From a checkpoint of a small multi-label image tagger.
Model: 12.6M parameters, arch vit, norm layernorm, patch size [4, 4].
Training: 16000 steps, batches of 128.
Data: trained on rendered roads seen from a driver's seat, with toy cars, trees and houses, 14.1 epochs.
Rows from block 4 of a small multi-label image tagger, named by matrix and row number. Rows with one number belong to one neuron. Each number is 500 + 25 x the weight over its row's rms, rounded and kept within 0 to 999. All counts start at 0. Numbers have three digits each. After the name is the row's rms in percent of the matrix's.
Before each neuron's rows are labels from the 100 images, of 14976, where the neuron reaches its highest value: "responds to" is what is common among them. Only what is clearly more common there than usual is listed. The data: rendered roads seen from a driver's seat, with toy cars, trees and houses.
# fc1: MLP up (model.blocks.4.mlp.fc1.weight, 1536x256), inputs 208-255
# fc2: MLP down (model.blocks.4.mlp.fc2.weight, 256x1536, transposed), outputs 208-255

responds to: dog
fc1.196 095:441493494498515523486541539500491514487462538492496500491486525514453480542509502523523464511506461509501477440471521501515517488488484515514511
fc2.196 083:524526512496501493520557464503484494471517456529524471544463494527448505489485511503512494459495455538534523505496524454500450512528526508524466

responds to: straight
fc1.243 094:503550522510453504498512483470529467500533458500497499487459533565489498523493509475481509458546495484498521519497445533496485516530473482498537
fc2.243 063:494461468439526501516509524550513504471507505513519508513506480446473533495497564554519462513501531536499470527483531528538513522498513499516456

responds to: bends right
fc1.756 091:499481461504502538510511497525526512505558507451488499490450482503513494505524523516461474511483515543513539498532481501457489513491503491473455
fc2.756 061:511474509509492514529487514477499504467503502468492550501530488485478553503475516483479514486511468451490505504491474478486508503542497473490543

responds to: straight
fc1.384 100:543546486475495467524523463499497507463481476481505459458529476495484521497485507486486528477477523501508484489489512500517509486536494462543468
fc2.384 106:499432480496439488515490543482461529519493509470506516529484485514500501460507497516525501505519484464495514494508498534525485505475479494483508

responds to: bends right; solid white line
fc1.210 103:455544478520509496510513556502518524496486462507503495513501528530481499485529516547508503462444505485497474480469495505506484479499492477468532
fc2.210 110:520478514491502513467494504492491519504497515459527474497511475555477482496485523467481505501524480493516462495500505524472512482488503502456463

responds to: truck; vehicles: two
fc1.52 091:537494506512544507489533512541513501494506509476475486509513472520479503496549523459538507476520448480525491505487504486499508469512495493469495
fc2.52 140:486568542495502500492482476460451525517489449489512543511512521493468536479488509485501535494485533498513512459516520513562458534500516514528530

responds to: dog
fc1.204 108:484474580502509524488517525513416461527504458517503503509484476514529494483489469521549492497498451502490470471477462550524496493522448517524514
fc2.204 131:463517486504526474489531541460485498457508472515478488501461485476499507490500524526520514492506553523498511510487508474503532469489526523481471

responds to: house; bends right
fc1.20 098:473494498522530493509488435544454489561468528510450500461502536531503544512500513491455573475521511552489515499519458486536479515484517482495505
fc2.20 060:508514482475519523483521496498511494512523518482480478491517459462472498520498507476502467523489481516501524501486507523499572497506485463531509

responds to: snowy verge
fc1.637 082:485493473475481483533554506524519455514501489515489510446431494473466508569484548477502493479443532545471480555499501509473466484495520527518536
fc2.637 027:511475534515491479453494479512512508496501523454455483485486485538515531506513501508471492493538491494511545445509519514539502494500473456524466

responds to: house
fc1.253 098:490540482501520466441509488515495505513474514471528485486526530482493514503460460469537509499466474511497439487502554489486526519442507534491527
fc2.253 111:529503505511525475537508473485526519506503502480474493473496519480502525499520545534520500516469505482505520505484427486532530484545491478549508

responds to: dog
fc1.33 088:481502474488514525508463543486532490487523492531506489493516459463490492496483501518542480512530488493500507507504460541488509489467493474516518
fc2.33 135:497517498510471482514473530445458546539560471459496474516507537528523519518489461483508504506445475525468446513493546500498449489488504491460493

responds to: bends left
fc1.149 086:484494481490510491471495498488549486481502488532450488473480529519537492500465466461502509490486519447493516540511567532486478488556494509481452
fc2.149 061:481495505526493515500484484527476465507530485508537463484483500497485470519548507512479523541497515489484493512491532469471500516511483513503472

responds to: snowy verge; bends left
fc1.251 098:509466499508471481499470466482519524471485517501495505507492511502497543482543531450477481460538492466505513496486497519490525456479493481518490
fc2.251 051:507513523508476519508512472529477443519559489500514511450541531503498520528482477503498494580456463509487512503493464441514518493517490513509514

responds to: lamp; dusk
fc1.311 105:457497474480507514485500507515537534489429448502496498482510501502499496527508491500523490478511485539501505520511495482519488503526510516484533
fc2.311 128:557456477501529495506489504463479457526522509474551509504526477496530519497517513549524512450481480495501519486536517511478495501452504487513511

responds to: pine
fc1.266 106:472490497516503442471479551518476505496509504499466500458531486477522514500494472477480449548449474486515523516495509469525505497485501520475499
fc2.266 114:507569519492491476499500488493473493515488525523471514477494518477500509494531514517523499446498512487551447528472475490483507521499499522529469

responds to: truck; bends left
fc1.572 094:502448470506509522470481477505495501437485495503529486507525466514486503505510493513535474515503509488477484514486496487489548489530544510515558
fc2.572 159:517501503510514500516475474503517508521520503510519525476505495510462453504511487457509479503552495498497519516499498494501526511506475499491492

responds to: solid white line
fc1.595 103:474518486527466531552512481491508481454503495500518534508507534482474575487462505463483469490524519525516521478545518563535516506536492467504548
fc2.595 064:498489485495505494493483472516509539477511478473511496482511457505501544525488533518498535502510488452520477513520512490498495509488506517515569

responds to: bends right; snowy verge
fc1.225 114:488545491493492511468470493552460517452496495514521537484536476531505495513525470495526540501500476507524507514494483524471499478505450474502526
fc2.225 098:513500479486461483525498495418457508485507507500544486514504481506490476467509532470517516503469515471500585506488512507494498495518530509473489

responds to: pine
fc1.588 111:528506476506499535491493496499474545487507505487496469488478461493462452480544488488477503479511480481494488539526517507487482512493528510489503
fc2.588 070:528492520540496504497498511488522493517490496518520507481499517481521540486464523530487511539530475505466532460533461457511492485483485511462476

responds to: bends left; snowy verge
fc1.537 105:523460514471482495503483479536522493514491516474501525496532494487448530512454472489520494503478523504511478487520503514464521528499513480498513
fc2.537 044:486547484526525515512463478509518535464521496502499506512489475527503471554485496514450480485530473505513571507473516494490485520515494536567475

responds to: solid white line; bends right
fc1.377 115:527531453564547435490506470552471483503471508535490477489511498534464516492543530498515532481508523493499501496486488497488508471492482515508518
fc2.377 121:521491469460564488544466556483495524498489521464551487510466507489494488487484500535522533507458536523452518521498506550516520497494501497532464

responds to: sandy verge; bends left
fc1.608 099:463546563491489466475517512479528529521523518503481535476519493471504517491476535498525479499468487465487532488539485501514506488477532518517514
fc2.608 105:488534496441465464476517438498467464517454528494479523496529495495505499509483520461447492520496513473517474473468517461466531485496505472506505

responds to: truck; bends right; vehicles: two
fc1.665 093:478490495514488531557490489511502488492491463524503442552493473501488483475471503528507493499480484497531504471524498519525519507510499529531461
fc2.665 087:450483482465506515508493486504508522533475462472498527528515493515541497486507487498517503472507474451515489478494521492542488494528527534511563

responds to: crossing stripes; bends left
fc1.55 101:502485489467469483484488520526479509490512474469532451417521490514469453551535507534498496480478489501501478528524475499505507486486480490527481
fc2.55 059:505515495504474519473514482495496486458469547508526517543514486546504464519498480502519520443461502458520495507498489521482467487512535529516511

responds to: sandy verge; bends right
fc1.38 098:481473489494471498454483521445478490497519483466468504492525481501532498515495510486502492514500536489502542497502527504513486520501518498479518
fc2.38 116:455499498500505477469521495513512482454501484510490456488474507487523485473512489502525481495502503563472463457505503521476487464516502495513479

responds to: truck; bends left
fc1.402 105:478466506495509490513533490488488513494510503554531497514486504496459447511492539508511477503481491475473477518538514521517597555531496491552506
fc2.402 145:510488500496470463456469463486527485552491493489499536480487502533483547523514464492498440507479500493518472516488502449531513467506518528505532

responds to: bends left
fc1.120 108:454484484485420436483452476507475490512509472450474521490492543474510536544495508500484534497483505485497482474535488517500530538522523562483492
fc2.120 084:475446473504510533476498472524540496512536488548509532556508470487505519457495501483508459527485539567475519527485554473488460493474500462536481

responds to: sandy verge
fc1.154 106:518510503483452504479518506522446544463506472483475500452491500478511550542485505490496516490477472513510492546481522530517475483552533510493490
fc2.154 067:508489484496465515518446477495516501481498492472476506501496495481498503497488537520515447519532532501499497487532482469515518457490526469513488

responds to: dog
fc1.258 103:481508467532545545537524527489501524494495505484500506501439514500484540533465530504449514482529477499533483474478517536531507501510491511498503
fc2.258 109:491486485503496524498489501476515456480520495476536441485532479544485495483544527468524541519474485537478479488532483488492498564485487529507496

responds to: truck
fc1.1 111:485538525488513516527474499512492471517515520486470493537456481505474500551500507512555451513533525505532515484520514510509495516536481491503490
fc2.1 060:517484509477451500512494512484531499473502480540475522506519487494515459499485494464480511560446472528479505505482548548507464520525475525497491

responds to: lamp
fc1.480 110:487528495487536499497487499479481485500516462509469524531452452514517505521517517557469526527492501492489465505495497525489537461478500441469490
fc2.480 130:498501482508512510520519497468524529531477494517535499472588504505518490506475522524493482522507492490505500496501489487507434465487497509511501

responds to: truck; bends right
fc1.646 098:522527534486528557485491498475547496482481506519535517502471450470471472494442469486501478475497497471484466534551518533496495533510474515483488
fc2.646 079:473479527457431445520472500536452515477506490498495487522469494529466506529528513487451493515499544480505538530467493496470521490499507501483529

responds to: dog
fc1.494 100:456497500518502465489526497465481472476506532521535519457511518488458483517514501466481518508493491466448492497539443534506493492519499476470490
fc2.494 135:495492523489512492513546483523488489496505491474527479530507503516495463504510512527488491508508524545475525490487505499513498490459501474455467

responds to: sandy verge; bends right
fc1.42 099:499520505466473470484499468470485524524502485508513510489500498473449545508498546504501474546461501477496501500511526501527489508468549515524503
fc2.42 130:463500504442524495486503475494507499503452502463515516551500472522453497459535484485495476510544506472495520513515520509539489478467520492515489

responds to: bends left
fc1.452 092:478472521527456468464522528473486569533506499460502527528539489460502485458491483517482541512537504495497533529480501495522518471478514551491494
fc2.452 035:527511444471502522503493517544529485512494538549479503522517524531513457468500511505484489505509502491514500485502507544530436490465527506443487

responds to: truck
fc1.216 111:459465507476491525476517482532494499459484507474545526524446483501546483519504523513455562489514509471488493508476548535491530491459507509494504
fc2.216 137:472513541545510499529581499502501499540507502483493478526514518521516540527466478481504471569502530503470528513501530477473501475469475476502485

responds to: bends right; crossing stripes
fc1.200 100:496504522525522494546492463564468491524512483502447483491483444464485505497533485515530452492511463540529505512513510525495483520467527482453483
fc2.200 072:542500512494460494483496505499524549526523555509470500526510515509506565512480511496494522499483497492482510561491430485501489481533482472452489

responds to: lamp; straight
fc1.147 099:445512536515473518496483532463481535505497470508521478497459494509477487530532477514511510491456518521475483547500483491524513505474480469516494
fc2.147 097:499458490506529486511503485514543528534505492496480554481520527502501505520497508529502481498539484491511509463511538484493448487482493541484476

responds to: crossing stripes; bends left
fc1.765 108:511485473461492534559511496495458478547515496484457479503536481508474476492528467512492461461509490512490483504519530507464500487512514518544479
fc2.765 085:485524534533479468493498502497462557518468497547503489470492475492480511537460467481452565523556511464499492533510494521506516519503491491518509

responds to: bends right
fc1.516 116:481522481453495535474470523543486487507563524487510453480530512477494488538496508545518492517440508518502488506486517475475512494492552510497452
fc2.516 091:488502506541481498465521503531533479473464497459493470472512490499504481487456526552474517525489496519485435475494541534483460501501482491526502

responds to: pine; bends left
fc1.536 101:464495524538543465509504549466541494528536511491496493503572504494490471535501482538505499502509505398545474442521483499471492458497480507547479
fc2.536 106:467491493471490527528510491506504512485498525529519521496476527516524527466501513484461516502494499530513478517508509489489510519515511494489468

responds to: pine; bends right
fc1.423 092:452533476501512513526499523531524477511507487475489485477480522519527559502463466492483516453521548540489444496510496446469502484500499497459495
fc2.423 063:523498502525504523531500503500474513484456494492479482504522525520418492499516497497507562538539513484532534548475521519515521460471486446495500

responds to: dog
fc1.95 109:452527506516497520500520533518558476506530523478468502513512528524495536520493489495530460509503502514542518476522527483498518533469574482529501
fc2.95 117:502509500437477479479489532524413502545493494521482525534491485476504542484458508478495497472479519515518506541498493539475502500477473487516478

responds to: bends right
fc1.307 108:468492499476482524476485470525474505488471444496523459494457560517473511530455463518503510544519523517547498475477520547474503538526564477554507
fc2.307 088:500507494510492535486517533476522523496480482506525503484555528463551505482506518487515491471521440510484539462511477538511497466459450490497513